A small audio embedding model, trained from scratch: width 192.
Rows from block 2 of a small audio embedding model, named by matrix and row number. Rows with one number belong to one neuron. Each number is 50 + 15 x the weight over its row's rms, rounded and kept within 0 to 99. All counts start at 0. After the name is the row's rms in percent of the matrix's.
Before each neuron's rows are labels from the 100 clips, of 14976, where the neuron reaches its highest value: "loudest" is the band of the loudest frequency at the time of the peak. Only what is clearly more common there than usual is listed. The data: synthesised sound scenes: up to three everyday sounds over a background.
# fc1: MLP up (model.blocks.2.mlp.fc1.weight, 1152x192), inputs 0-95
# fc2: MLP down (model.blocks.2.mlp.fc2.weight, 192x1152, transposed), outputs 0-95

loudest: 250 to 500 Hz
fc1.70 096:45 34 55 62 42 40 36 77 60 71 72 54 54 51 37 56 88 44 79 54 35 47 67 46 74 52 42 60 68 52 58 07 34 12 48 65 12 45 29 69 66 46 24 59 49 39 46 39 44 36 54 55 62 50 75 84 53 48 45 42 53 47 38 50 57 45 57 56 41 50 58 60 53 36 65 69 52 48 16 45 41 62 34 50 55 64 58 54 27 29 57 52 64 65 55 58
fc2.70 094:71 62 69 47 44 25 58 38 46 52 48 50 60 47 39 50 51 28 55 64 69 33 47 42 37 52 58 47 73 99 66 35 24 41 48 52 12 53 25 74 70 64 46 65 30 53 55 56 66 55 55 16 54 67 49 52 87 91 66 56 61 20 45 40 38 36 72 71 49 30 78 50 88 35 47 71 72 47 39 26 56 31 34 50 27 45 47 73 37 65 61 20 48 33 39 50

loudest: 4000 to 8000 Hz
fc1.582 093:60 55 32 40 52 40 78 40 44 66 26 77 52 31 54 44 37 20 71 57 36 60 28 35 72 55 61 37 65 48 73 36 59 22 71 39 50 49 54 34 39 44 62 60 39 48 56 62 28 49 32 45 67 57 78 41 56 64 68 55 52 49 81 37 65 58 54 41 50 59 49 73 59 48 71 65 12 59 42 34 50 50 52 44 63 35 29 68 63 58 09 68 52 52 53 53
fc2.582 090:64 50 74 62 57 51 54 57 32 49 29 67 92 28 44 36 69 29 55 53 63 36 32 51 71 58 76 68 52 53 75 46 50 33 63 65 30 33 46 62 41 47 48 45 53 57 51 68 40 43 69 67 36 72 81 72 69 75 50 62 45 43 71 40 48 35 69 55 81 64 56 57 79 64 52 73 54 33 34 42 87 61 39 39 41 42 48 51 67 78 56 29 89 52 75 63

loudest: 250 to 500 Hz
fc1.713 095:81 30 76 39 69 27 45 65 55 47 51 46 55 66 44 47 36 96 79 44 56 62 59 40 40 16 58 54 44 56 40 38 37 37 12 68 36 44 41 41 65 66 44 63 58 41 37 46 70 58 38 34 59 53 12 53 68 53 81 56 68 42 48 47 75 38 50 58 70 30 54 30 50 51 52 25 76 43 48 46 48 33 34 71 49 38 42 36 28 30 46 53 49 52 72 55
fc2.713 092:57 53 58 23 65 36 83 42 55 56 39 50 84 62 27 59 41 51 57 48 30 24 40 15 37 48 39 38 57 46 45 45 58 50 57 36 21 70 35 61 52 44 36 57 46 13 43 51 39 37 56 32 86 64 37 46 47 63 48 41 60 58 69 39 43 40 67 70 49 43 58 48 68 51 58 71 44 57 45 51 56 41 91 35 39 35 19 67 39 80 41 66 55 58 62 83

loudest: 500 to 1000 Hz
fc1.221 099:46 31 30 47 27 35 46 66 26 50 58 20 60 52 49 37 71 67 31 35 40 41 53 81 25 57 41 63 76 64 50 48 71 38 53 61 71 37 30 35 52 34 48 41 69 64 83 00 59 45 69 53 53 84 51 63 63 40 47 34 33 56 32 60 65 61 25 49 23 40 45 68 47 74 48 46 19 55 30 59 66 71 44 43 67 42 39 34 38 48 56 59 52 33 64 51
fc2.221 096:32 53 22 61 34 45 61 53 34 70 65 38 60 56 30 37 54 67 46 66 57 09 44 69 40 59 48 50 40 76 60 47 49 55 43 66 83 42 62 55 46 64 51 51 80 69 42 50 78 49 73 47 19 65 47 58 50 30 53 23 32 51 64 53 57 52 46 42 54 59 30 67 38 57 63 56 49 71 43 51 61 66 47 55 35 74 52 34 45 62 50 57 41 32 44 34

loudest: 250 to 500 Hz
fc1.617 096:75 66 57 41 40 60 31 45 45 56 64 57 47 83 76 26 66 67 36 35 50 30 80 46 40 69 57 43 41 52 55 73 06 59 47 56 39 39 59 31 36 40 48 37 56 81 57 33 62 56 55 59 45 32 66 34 36 34 49 61 53 43 29 36 55 48 47 58 31 54 58 42 53 56 93 40 42 43 52 71 43 69 45 55 60 46 59 61 27 44 39 25 73 60 51 47
fc2.617 096:54 51 40 62 17 55 76 51 35 50 62 72 58 68 35 60 63 53 53 43 51 39 43 47 42 67 47 64 54 37 62 47 38 68 17 65 48 43 22 31 47 87 43 39 45 72 54 38 47 75 43 48 20 56 55 67 40 82 41 28 31 46 45 47 69 58 58 49 21 61 68 69 45 45 77 52 26 39 62 50 59 44 29 36 36 68 33 44 42 40 59 39 68 63 80 51

loudest: 500 to 1000 Hz; 1000 to 2000 Hz
fc1.195 102:38 64 82 50 56 44 34 54 43 26 42 58 43 66 52 29 43 56 46 28 42 75 51 56 78 48 64 54 57 51 53 56 55 54 72 33 15 40 47 50 30 49 61 24 28 42 48 79 68 16 51 40 59 64 35 63 51 67 34 42 57 42 64 51 49 53 48 61 18 72 39 26 73 57 55 41 48 44 37 57 46 41 46 47 55 43 59 60 45 64 67 50 54 71 52 60
fc2.195 097:40 35 50 56 36 41 49 53 43 30 48 28 58 83 64 31 39 39 46 32 60 46 36 29 67 63 67 66 49 42 63 62 50 50 77 35 43 60 36 46 50 45 49 46 46 55 41 49 47 21 55 17 78 82 39 63 41 52 46 42 65 43 54 58 60 40 36 46 38 58 45 33 64 66 70 60 73 66 67 56 43 44 76 12 52 53 51 55 48 44 34 63 73 48 76 49

loudest: 4000 to 8000 Hz
fc1.528 113:57 51 34 20 63 45 41 52 44 49 22 88 55 68 34 57 51 45 48 69 14 51 74 66 64 47 38 68 68 46 44 39 32 54 43 59 63 34 24 56 52 56 45 46 21 50 44 45 48 35 46 54 66 69 27 19 50 65 54 32 59 35 38 33 62 55 64 63 66 45 49 39 38 80 39 59 22 46 57 65 37 51 41 55 71 56 44 62 36 65 52 67 33 51 56 77
fc2.528 121:67 57 44 39 63 53 72 43 33 54 62 51 65 73 36 24 34 43 41 54 45 24 46 54 46 56 66 27 69 61 49 56 27 55 87 41 45 41 37 61 44 53 38 64 56 56 27 62 42 30 56 54 43 60 39 52 58 58 36 39 65 24 66 39 48 64 58 56 59 64 43 47 53 63 38 54 50 35 42 65 34 45 43 66 51 51 42 63 60 83 65 27 54 21 56 54

loudest: 2000 to 4000 Hz
fc1.733 103:46 41 54 36 28 34 46 63 61 53 73 59 44 86 55 63 49 52 59 28 60 64 40 38 52 60 54 66 78 38 47 50 65 76 27 67 19 42 60 62 50 43 65 64 40 34 55 38 61 30 29 35 67 50 30 55 56 30 55 37 56 27 56 62 56 63 40 08 57 47 60 36 73 46 29 19 54 71 64 34 37 45 36 37 79 60 54 28 50 52 42 66 46 45 54 35
fc2.733 102:50 26 68 56 30 43 82 66 52 53 65 24 55 74 56 31 43 73 68 55 64 44 56 22 61 60 46 57 80 58 70 35 49 96 56 55 32 51 48 36 27 62 69 66 49 48 51 70 64 38 60 41 58 53 26 62 51 38 34 34 32 40 53 53 35 59 57 66 52 37 53 32 68 64 21 52 71 49 32 47 43 60 71 39 51 52 38 37 30 67 68 65 52 40 37 25

loudest: 250 to 500 Hz
fc1.753 110:52 60 42 49 41 40 60 55 74 45 39 43 44 82 23 42 36 73 48 41 42 36 40 60 51 58 55 31 71 38 60 53 35 35 09 70 34 35 28 49 37 62 46 65 51 44 74 30 44 59 26 41 48 71 31 59 55 62 52 26 69 61 32 60 26 76 50 53 52 35 50 41 42 45 46 52 55 62 62 56 46 34 46 32 22 72 56 37 46 38 72 16 26 45 51 49
fc2.753 109:54 70 40 45 28 31 58 44 35 75 54 32 60 77 37 47 48 31 72 38 36 29 23 36 42 83 69 44 75 82 49 59 28 26 80 45 48 61 36 25 43 68 68 59 48 40 45 49 44 69 34 27 66 54 21 65 51 39 47 23 61 44 60 66 66 62 51 45 48 41 44 56 62 47 49 48 33 58 33 60 36 25 61 36 31 59 38 48 37 74 56 43 50 36 41 32

loudest: 4000 to 8000 Hz
fc1.224 094:40 75 55 51 56 41 40 61 29 54 43 48 81 38 52 74 76 35 38 43 54 52 72 77 33 53 72 66 81 35 51 54 38 27 44 36 61 15 45 47 35 44 50 71 43 53 49 51 44 68 58 81 73 66 62 30 39 42 33 47 22 39 68 40 64 60 38 46 61 41 46 60 44 54 63 67 43 23 47 77 56 62 70 54 52 50 42 52 49 59 62 39 46 53 86 37
fc2.224 088:49 77 64 61 52 41 23 32 51 75 46 43 66 35 21 58 51 62 45 74 46 28 42 60 41 33 69 70 54 66 46 74 42 46 52 55 38 37 19 75 29 55 42 70 71 48 50 34 64 28 61 33 58 67 53 61 69 39 47 25 61 37 42 46 53 65 39 77 39 18 75 30 76 50 32 45 70 71 56 48 67 43 52 46 19 41 23 67 63 87 43 36 55 48 65 40

loudest: 4000 to 8000 Hz
fc1.565 116:58 83 36 42 64 66 61 37 35 27 23 77 67 37 56 39 60 49 52 69 52 67 56 75 60 29 45 38 68 63 59 56 24 43 76 26 74 45 31 45 63 52 61 63 56 55 40 84 31 41 33 47 42 44 61 40 47 76 41 44 65 44 56 45 87 55 63 60 88 90 37 79 56 65 60 50 48 60 41 36 49 65 55 61 52 37 55 48 55 56 53 43 71 55 40 66
fc2.565 124:64 79 75 50 64 48 66 31 33 37 46 58 44 82 44 45 57 32 33 40 34 36 49 54 54 48 80 38 48 48 29 59 40 29 82 38 58 31 41 41 53 49 54 44 45 26 33 92 34 56 23 52 49 40 41 55 33 45 34 52 50 28 82 58 82 54 30 37 71 89 17 64 83 42 50 31 52 55 39 55 50 39 31 49 38 74 57 64 47 76 62 36 65 38 49 46

loudest: 4000 to 8000 Hz
fc1.411 099:44 53 13 37 44 32 62 51 53 30 29 53 13 49 54 20 38 44 35 49 74 50 30 54 43 60 26 34 70 63 72 49 25 39 60 47 36 41 41 57 77 65 56 28 59 65 51 63 35 42 46 22 46 46 48 52 43 64 43 44 63 52 38 31 33 38 39 59 52 51 36 64 27 54 46 41 54 58 75 31 51 22 56 42 44 59 42 63 34 58 39 40 49 41 36 52
fc2.411 092:68 32 73 57 20 36 57 49 58 54 57 63 37 56 40 41 61 63 76 46 44 62 26 26 43 75 57 46 48 49 34 49 45 50 71 52 38 34 59 63 43 78 38 37 63 40 34 66 56 54 56 48 39 54 57 62 26 40 31 71 38 48 79 56 47 45 49 50 43 40 37 51 68 37 64 50 60 23 47 38 31 31 36 57 64 35 36 60 29 81 62 38 61 67 50 43

loudest: 2000 to 4000 Hz
fc1.143 097:29 46 43 68 57 23 53 30 38 48 17 63 32 51 22 27 40 41 62 42 46 56 35 57 51 24 25 53 34 46 50 57 54 25 60 71 21 31 42 52 38 71 36 62 53 58 58 40 45 46 38 35 68 58 52 69 56 40 32 48 48 42 20 68 25 62 38 66 64 49 56 47 73 82 60 28 66 68 54 04 51 40 46 40 56 30 48 41 57 57 48 31 40 59 25 66
fc2.143 094:49 61 40 79 47 32 51 33 45 68 39 57 79 59 22 19 64 41 72 46 48 23 64 48 44 69 52 38 59 70 40 58 40 28 75 43 46 49 30 60 41 60 48 54 60 39 59 67 51 51 56 30 74 46 52 75 59 52 38 55 56 51 56 31 56 65 57 52 42 66 25 57 81 54 54 56 47 31 33 57 52 19 61 48 46 35 44 82 56 99 59 22 58 36 56 48

loudest: 250 to 500 Hz
fc1.532 098:44 51 47 57 53 68 39 54 38 44 59 63 40 68 66 46 62 56 46 56 64 57 51 64 33 77 59 45 61 54 52 73 52 53 35 44 59 95 43 27 57 47 53 38 62 36 79 34 28 60 47 41 35 50 62 55 65 59 60 50 54 26 42 60 50 78 42 41 48 51 60 65 41 34 64 54 27 49 62 68 38 32 56 18 60 80 62 50 50 25 50 47 95 62 62 25
fc2.532 097:72 55 52 53 60 72 54 53 36 56 45 49 55 28 39 42 48 72 60 46 37 61 67 61 61 66 65 40 42 42 62 35 57 42 35 56 50 35 51 64 36 69 83 64 37 33 59 52 29 68 59 52 30 49 53 58 65 51 53 45 55 50 54 18 76 59 80 58 58 50 57 58 62 43 64 47 38 53 48 65 65 58 42 56 40 27 56 67 37 87 69 36 35 12 56 44

loudest: 2000 to 4000 Hz
fc1.420 100:51 52 68 74 31 47 43 47 50 56 57 45 49 54 47 35 34 30 63 52 43 50 57 28 57 47 68 39 35 83 47 42 74 25 52 68 31 37 63 32 46 64 67 44 40 45 50 53 44 60 47 23 52 50 48 81 46 45 49 55 31 67 72 50 47 81 44 48 50 88 57 40 51 76 76 62 59 35 41 00 33 28 49 55 46 39 52 54 53 31 56 63 49 55 40 56
fc2.420 093:64 27 48 49 59 47 56 52 27 32 30 62 42 22 49 44 36 16 65 56 52 58 50 55 61 51 47 51 70 72 58 14 31 29 63 69 57 58 50 40 60 49 36 47 54 32 36 39 16 63 51 51 40 64 72 85 31 72 53 62 42 48 76 73 46 45 50 46 57 55 60 51 69 73 82 71 55 65 34 37 26 40 70 65 54 34 32 53 98 50 56 47 55 54 31 49

loudest: 2000 to 4000 Hz
fc1.228 095:54 62 38 68 55 36 40 63 43 44 61 40 67 63 54 57 31 72 79 48 39 59 65 36 34 60 58 43 63 44 78 35 37 45 25 42 47 38 42 56 39 29 72 60 39 08 39 38 41 71 56 46 57 72 35 74 53 36 73 46 37 31 64 53 55 57 38 43 60 51 63 63 58 46 60 41 66 59 67 20 51 58 44 34 70 59 59 49 63 61 54 43 72 45 37 40
fc2.228 086:66 18 67 60 74 42 59 68 58 61 47 42 24 61 32 52 40 71 77 59 34 34 81 50 34 48 48 51 67 73 50 44 45 45 41 81 50 49 57 36 57 45 11 46 77 07 31 54 64 49 83 55 28 45 65 51 60 43 61 67 36 59 43 37 45 58 62 52 68 50 50 61 43 62 50 15 57 63 32 23 44 45 49 91 60 41 26 55 50 47 92 74 54 65 28 51

loudest: 250 to 500 Hz
fc1.600 103:48 84 40 53 49 16 73 60 49 19 60 63 56 71 55 80 61 45 54 68 32 58 59 59 62 66 40 60 71 48 75 52 55 13 51 43 38 30 62 41 33 58 53 43 47 58 62 44 45 42 68 66 62 56 45 53 50 62 61 17 36 63 50 48 74 49 67 67 61 40 26 66 34 53 21 53 37 45 39 33 67 43 50 51 63 71 40 31 35 15 30 63 44 56 63 53
fc2.600 094:58 84 74 63 46 49 34 32 38 78 47 45 57 36 26 76 71 41 72 55 40 42 50 49 12 72 40 56 49 83 43 57 46 27 62 58 49 60 54 29 48 50 64 35 51 66 53 31 41 53 69 48 43 35 79 57 66 63 70 56 51 19 62 50 70 20 64 69 46 45 58 57 67 43 53 80 54 56 44 33 47 42 51 67 20 36 41 45 43 64 45 29 29 51 28 38

loudest: 2000 to 4000 Hz
fc1.406 099:25 44 57 63 59 50 66 17 62 59 75 24 63 86 64 50 68 52 60 37 69 53 47 34 41 52 53 42 44 72 45 20 36 54 44 45 53 77 52 42 45 42 67 61 38 55 52 44 47 69 32 36 53 46 69 32 79 25 25 67 55 31 65 58 60 53 26 48 08 65 61 42 43 46 71 46 53 41 52 50 54 55 41 38 45 55 73 60 50 54 53 71 60 47 54 38
fc2.406 098:50 32 18 67 59 47 54 41 63 47 46 62 71 58 44 31 52 66 68 37 63 25 14 43 56 82 57 35 37 50 60 33 49 71 33 55 32 67 47 35 45 88 67 51 41 46 78 54 55 63 46 30 35 53 37 46 71 59 42 13 77 66 50 37 80 60 58 54 46 67 68 43 53 48 70 47 55 43 55 63 44 51 25 20 23 53 82 45 25 44 82 63 50 33 36 42

loudest: 500 to 1000 Hz
fc1.120 112:19 37 53 35 55 62 46 43 55 67 50 50 38 55 51 57 45 64 51 48 77 37 27 72 37 46 30 53 46 49 38 45 79 43 41 64 56 57 63 55 57 52 53 53 81 62 54 58 64 49 57 41 60 52 63 78 32 46 51 40 62 48 29 47 42 41 46 41 37 34 61 38 57 44 46 62 48 78 39 22 68 39 41 43 47 49 58 17 66 24 26 63 50 37 35 25
fc2.120 125:61 45 66 39 35 69 83 64 46 83 47 49 57 45 27 55 59 68 41 55 41 53 38 81 29 48 13 56 55 63 69 36 56 72 42 79 58 60 54 61 38 73 35 43 55 51 33 37 72 47 81 48 56 69 68 70 40 73 66 34 33 50 48 57 28 27 74 77 43 21 48 47 57 47 62 61 36 74 32 36 53 62 55 64 70 36 45 39 66 55 43 53 49 33 26 43

loudest: 2000 to 4000 Hz
fc1.590 101:11 68 20 23 45 51 46 64 25 59 70 50 57 43 52 50 53 65 32 51 50 62 34 59 71 48 18 44 64 58 62 37 11 59 79 69 37 67 66 53 73 29 33 32 62 62 39 66 69 40 22 37 59 38 35 48 64 80 41 42 46 56 41 56 54 38 40 49 27 75 53 68 55 75 56 64 45 75 24 42 54 63 54 51 59 47 50 35 45 22 28 56 69 31 48 44
fc2.590 096:42 63 44 46 40 51 70 45 31 77 61 32 74 66 34 38 59 31 52 44 39 46 43 59 46 69 52 54 71 65 68 47 34 49 90 48 60 66 39 56 38 62 71 53 43 48 34 64 47 39 53 53 65 54 52 76 56 31 38 36 50 53 66 58 54 54 70 49 51 47 34 48 93 54 47 47 39 68 26 55 45 57 62 51 32 51 35 53 57 76 77 41 69 32 30 48

loudest: 250 to 500 Hz; 1000 to 2000 Hz
fc1.199 107:57 54 33 77 52 65 49 69 32 61 66 40 41 80 57 67 59 37 27 56 61 28 70 68 41 79 42 56 43 67 48 63 57 53 35 89 65 44 71 27 66 55 54 56 51 42 68 13 51 58 80 32 51 49 57 55 50 62 65 65 28 41 29 38 58 60 54 33 27 63 40 54 38 51 48 69 10 51 31 69 49 22 66 37 55 29 46 46 32 47 23 69 54 50 50 53
fc2.199 110:45 54 32 75 46 79 70 33 28 75 41 28 59 84 44 50 48 55 58 51 42 44 70 53 52 62 41 51 18 49 63 30 43 53 40 76 67 47 53 49 43 65 72 40 57 69 29 47 47 86 52 46 40 38 67 68 45 56 50 45 20 43 69 62 66 28 39 46 40 42 44 63 48 24 80 33 35 52 51 52 40 67 75 65 39 52 46 51 27 76 36 54 45 41 57 52

loudest: 2000 to 4000 Hz
fc1.119 102:50 39 62 73 41 52 40 81 21 74 46 60 36 34 26 62 69 61 54 53 64 69 64 47 58 49 54 72 32 63 55 39 69 55 13 89 58 56 48 49 72 65 48 50 60 22 58 50 78 51 78 32 38 55 58 59 67 37 47 65 29 48 58 53 50 81 59 46 51 62 73 48 74 55 37 37 57 61 57 47 46 33 38 41 56 44 55 45 55 63 68 68 43 55 36 45
fc2.119 102:67 40 61 64 61 67 52 62 42 68 48 61 73 48 45 54 31 65 68 50 54 36 62 47 39 51 61 59 21 74 68 30 48 77 29 65 47 65 56 80 29 55 68 52 65 25 46 61 62 53 50 48 30 66 46 75 61 22 32 58 37 50 78 36 55 52 50 64 53 55 71 58 72 71 53 63 84 48 33 33 52 49 62 66 69 12 39 37 71 99 55 62 55 24 34 47

loudest: 250 to 500 Hz
fc1.619 098:24 44 32 59 45 16 67 73 67 66 66 54 63 45 34 51 54 25 61 51 55 44 43 60 53 58 60 64 43 58 59 61 16 45 44 35 57 65 24 50 46 73 48 19 45 44 58 46 23 31 70 57 69 64 44 66 45 60 48 52 25 57 56 45 28 64 60 56 52 75 33 62 35 49 42 54 71 33 60 44 63 55 71 41 67 58 71 55 45 57 61 46 62 45 60 49
fc2.619 095:46 67 68 50 19 52 60 25 59 52 61 32 48 68 50 49 37 32 57 53 62 50 51 40 28 74 63 31 74 60 27 61 54 35 59 48 35 48 23 76 53 44 48 47 67 41 41 34 43 48 51 30 47 43 88 33 63 28 38 48 57 19 56 30 62 50 64 37 18 42 52 58 71 27 47 59 80 10 56 69 42 28 46 59 44 43 50 84 54 98 54 31 47 30 52 43

loudest: 2000 to 4000 Hz; 4000 to 8000 Hz
fc1.610 103:73 73 58 47 44 41 67 55 64 28 50 49 15 41 33 72 56 41 37 71 33 53 71 69 45 48 47 33 74 52 49 65 51 58 46 45 62 46 41 36 63 78 57 25 34 08 27 55 33 48 54 25 59 37 51 48 34 74 58 55 39 42 71 47 58 65 53 43 71 73 45 90 59 15 34 45 45 53 51 36 64 49 61 46 60 54 20 65 42 39 70 42 67 65 68 57
fc2.610 112:44 60 89 70 33 69 20 34 67 38 30 54 18 31 45 56 68 36 37 49 50 49 61 55 38 60 56 68 50 53 54 77 66 44 54 60 55 39 53 45 45 43 53 23 51 37 53 55 51 47 51 64 28 43 88 61 29 46 47 44 59 58 54 70 56 40 50 23 75 56 35 74 67 20 48 26 81 41 84 45 51 28 39 80 33 43 46 52 66 59 68 24 24 66 30 37

loudest: 4000 to 8000 Hz
fc1.234 097:55 66 58 42 56 63 43 59 46 39 40 57 63 59 34 57 59 53 22 71 37 28 77 67 48 54 78 52 58 68 42 81 57 68 47 55 51 29 52 47 40 24 38 60 78 49 42 56 47 56 55 65 65 65 33 25 52 57 61 42 47 33 61 62 60 52 34 56 68 53 42 55 50 50 57 41 53 86 56 41 58 60 62 50 62 57 30 55 43 55 68 57 48 78 60 84
fc2.234 091:68 86 62 44 67 52 42 48 37 69 54 65 48 41 32 52 63 51 27 55 20 43 58 61 39 27 69 49 54 37 23 84 28 28 84 29 75 23 41 57 14 51 62 62 72 42 19 75 60 41 53 78 50 45 50 40 42 48 50 39 53 42 65 52 59 57 64 42 58 68 35 66 58 40 43 47 41 56 55 72 65 63 33 71 53 68 42 61 54 57 40 08 60 31 59 56

loudest: 500 to 1000 Hz
fc1.397 094:62 35 56 65 41 39 37 57 71 88 39 53 32 27 42 43 48 76 49 58 56 52 59 72 31 67 51 61 65 32 66 43 51 44 29 59 53 39 51 40 30 58 47 67 53 46 48 52 51 34 48 49 54 68 28 62 56 46 38 38 72 62 71 41 44 99 50 78 42 54 61 19 61 62 51 50 60 61 42 63 56 44 70 37 32 81 40 52 50 52 52 31 46 61 50 62
fc2.397 087:63 33 44 68 39 41 50 36 40 58 58 38 41 33 45 41 31 86 52 56 75 42 49 72 26 54 71 61 30 58 32 62 64 54 27 41 85 29 58 62 46 43 78 69 64 61 67 64 59 68 31 42 27 28 39 46 60 18 67 51 38 49 54 62 49 65 24 50 26 39 49 42 52 53 43 47 67 60 55 66 55 41 40 56 39 74 51 51 62 57 66 47 12 25 49 32

loudest: 2000 to 4000 Hz
fc1.231 093:73 54 48 48 38 55 31 71 39 37 28 45 47 59 54 56 26 37 67 28 56 49 41 40 45 46 48 47 69 46 46 35 51 16 39 49 47 48 53 58 79 15 42 47 56 38 75 47 36 51 48 43 63 42 55 78 40 66 57 47 73 54 63 52 99 70 52 34 55 43 59 71 59 57 44 49 33 68 48 57 52 58 43 37 62 35 52 53 48 44 37 52 76 58 47 68
fc2.231 090:71 68 60 67 53 57 61 73 14 46 85 52 50 56 78 43 50 49 49 37 59 60 67 33 49 48 48 24 49 45 63 44 35 49 37 54 55 64 60 63 53 44 56 77 39 37 39 45 53 53 29 61 33 61 48 75 52 62 56 72 53 24 50 62 52 37 69 39 33 50 68 34 60 53 87 63 47 47 45 65 50 67 47 39 39 34 54 46 37 61 61 42 92 40 49 41

loudest: 2000 to 4000 Hz
fc1.479 094:50 37 50 55 59 37 36 82 43 52 39 72 57 44 37 60 58 62 57 24 75 55 55 78 41 46 23 67 44 45 44 21 57 31 20 70 25 61 43 34 48 88 50 31 57 30 62 55 52 11 67 43 51 65 67 55 18 36 20 61 65 41 35 39 54 57 72 47 64 69 51 35 73 54 27 44 40 60 54 59 68 41 67 50 63 36 55 49 47 45 29 38 69 51 46 44
fc2.479 083:48 62 51 49 57 70 70 43 31 39 40 46 39 63 46 73 30 52 46 61 55 26 80 42 47 52 82 60 52 68 20 62 35 43 27 66 66 73 49 72 55 47 27 38 99 33 18 66 53 57 34 34 45 35 68 65 40 51 25 83 52 48 57 59 48 62 57 30 63 44 58 44 74 31 50 47 67 68 24 40 40 32 72 63 28 25 41 63 54 85 56 45 61 42 48 38

loudest: 250 to 500 Hz
fc1.362 090:38 56 24 56 62 25 76 78 48 62 49 48 84 48 51 48 57 45 47 49 43 32 48 61 28 51 63 56 69 64 65 56 36 13 35 37 48 35 26 35 25 69 65 34 85 32 65 47 54 40 57 51 79 74 72 66 46 54 75 51 31 49 53 30 75 44 57 61 38 57 41 61 37 63 66 55 51 58 30 54 54 66 69 30 52 66 19 63 54 49 47 40 52 57 82 66
fc2.362 083:49 87 50 42 53 61 51 33 34 49 63 55 50 41 47 32 63 52 28 68 50 30 49 70 13 46 45 42 52 81 36 50 39 54 36 60 62 51 26 59 57 84 48 58 66 51 57 64 67 74 59 45 34 21 54 34 67 69 43 37 48 23 31 29 51 47 64 57 61 41 53 48 57 26 34 56 80 51 42 59 75 66 21 55 25 62 37 59 56 63 55 31 45 02 29 52

loudest: 250 to 500 Hz
fc1.375 095:52 12 74 56 54 65 66 69 62 50 20 26 41 63 37 47 50 87 73 44 52 62 78 57 43 58 67 47 35 36 45 67 68 65 29 73 35 45 51 36 38 74 61 43 62 47 46 42 62 52 67 33 46 52 42 36 56 48 55 71 47 30 76 39 59 48 49 36 64 50 39 51 48 58 77 14 56 46 44 52 51 65 56 54 35 59 63 65 44 65 74 48 09 86 55 51
fc2.375 088:46 50 60 47 44 58 65 59 67 38 58 48 59 65 26 56 50 65 76 18 53 24 63 26 33 79 43 51 80 34 64 60 50 90 45 45 37 57 52 37 51 60 41 46 43 39 54 64 36 54 76 37 29 58 62 64 48 56 59 59 62 68 57 36 66 56 74 53 51 59 39 69 43 46 83 41 43 60 67 58 50 63 70 73 50 54 50 67 11 59 83 51 42 60 32 58

loudest: 2000 to 4000 Hz
fc1.365 103:61 62 43 41 52 50 78 46 48 54 54 46 34 76 67 71 43 48 54 65 44 45 53 49 74 61 67 55 48 65 64 34 48 57 56 54 54 66 35 41 46 33 52 35 45 42 31 51 56 58 60 61 78 55 62 46 51 67 38 66 36 28 49 64 46 51 45 58 45 58 63 84 49 52 42 42 74 51 65 30 66 33 20 57 57 75 81 35 43 51 53 43 83 61 54 26
fc2.365 100:48 75 77 95 20 25 72 54 39 90 73 31 80 78 34 51 53 61 62 33 38 43 44 40 58 60 72 53 52 64 71 49 58 51 55 71 40 68 47 64 18 55 74 62 41 29 61 45 58 36 39 53 65 90 50 57 36 27 29 36 46 25 42 59 46 46 49 50 48 42 41 44 64 58 42 43 42 44 54 22 41 39 47 39 40 49 57 35 42 71 65 32 61 25 26 24

loudest: 2000 to 4000 Hz
fc1.101 095:63 42 60 71 67 42 44 63 78 51 81 47 59 22 64 43 65 50 51 49 31 37 37 50 69 55 40 42 34 66 39 46 57 14 85 54 22 68 68 46 57 30 42 49 74 29 71 32 37 33 55 37 69 64 64 68 64 48 69 69 54 59 73 57 41 35 44 54 40 54 30 48 49 48 64 70 64 54 48 26 38 49 55 40 56 34 69 80 47 59 38 59 68 44 46 52
fc2.101 091:67 38 79 42 21 69 55 49 51 45 38 53 45 47 63 50 70 33 38 52 55 60 26 55 59 55 54 48 61 63 56 36 38 51 81 49 42 56 50 77 66 34 42 73 42 83 39 60 67 50 65 36 62 53 62 63 38 73 68 68 46 58 48 64 34 34 46 66 64 39 28 39 78 45 49 53 48 64 45 60 41 51 48 55 29 42 69 41 46 67 64 24 36 65 34 58

loudest: 250 to 500 Hz
fc1.238 097:52 26 49 54 45 55 41 76 51 34 31 51 40 62 48 44 24 64 46 63 58 45 54 61 56 48 63 46 58 59 39 52 46 70 63 72 44 65 55 36 46 57 32 38 72 49 62 58 54 45 49 52 49 47 36 31 50 33 62 33 71 59 45 69 38 65 39 18 55 57 43 41 57 62 33 35 87 38 69 59 45 36 77 56 47 35 46 52 39 84 76 70 20 65 47 59
fc2.238 093:53 25 49 29 59 48 49 54 87 31 43 47 50 69 25 30 43 43 66 67 58 20 43 46 42 85 45 38 75 64 69 81 52 75 64 37 47 56 17 42 59 55 49 39 51 46 56 65 40 48 67 28 40 49 50 76 53 57 62 34 70 52 65 56 52 57 61 47 41 47 40 70 56 46 42 55 61 58 60 72 36 17 68 42 52 71 38 72 22 69 60 43 42 50 45 59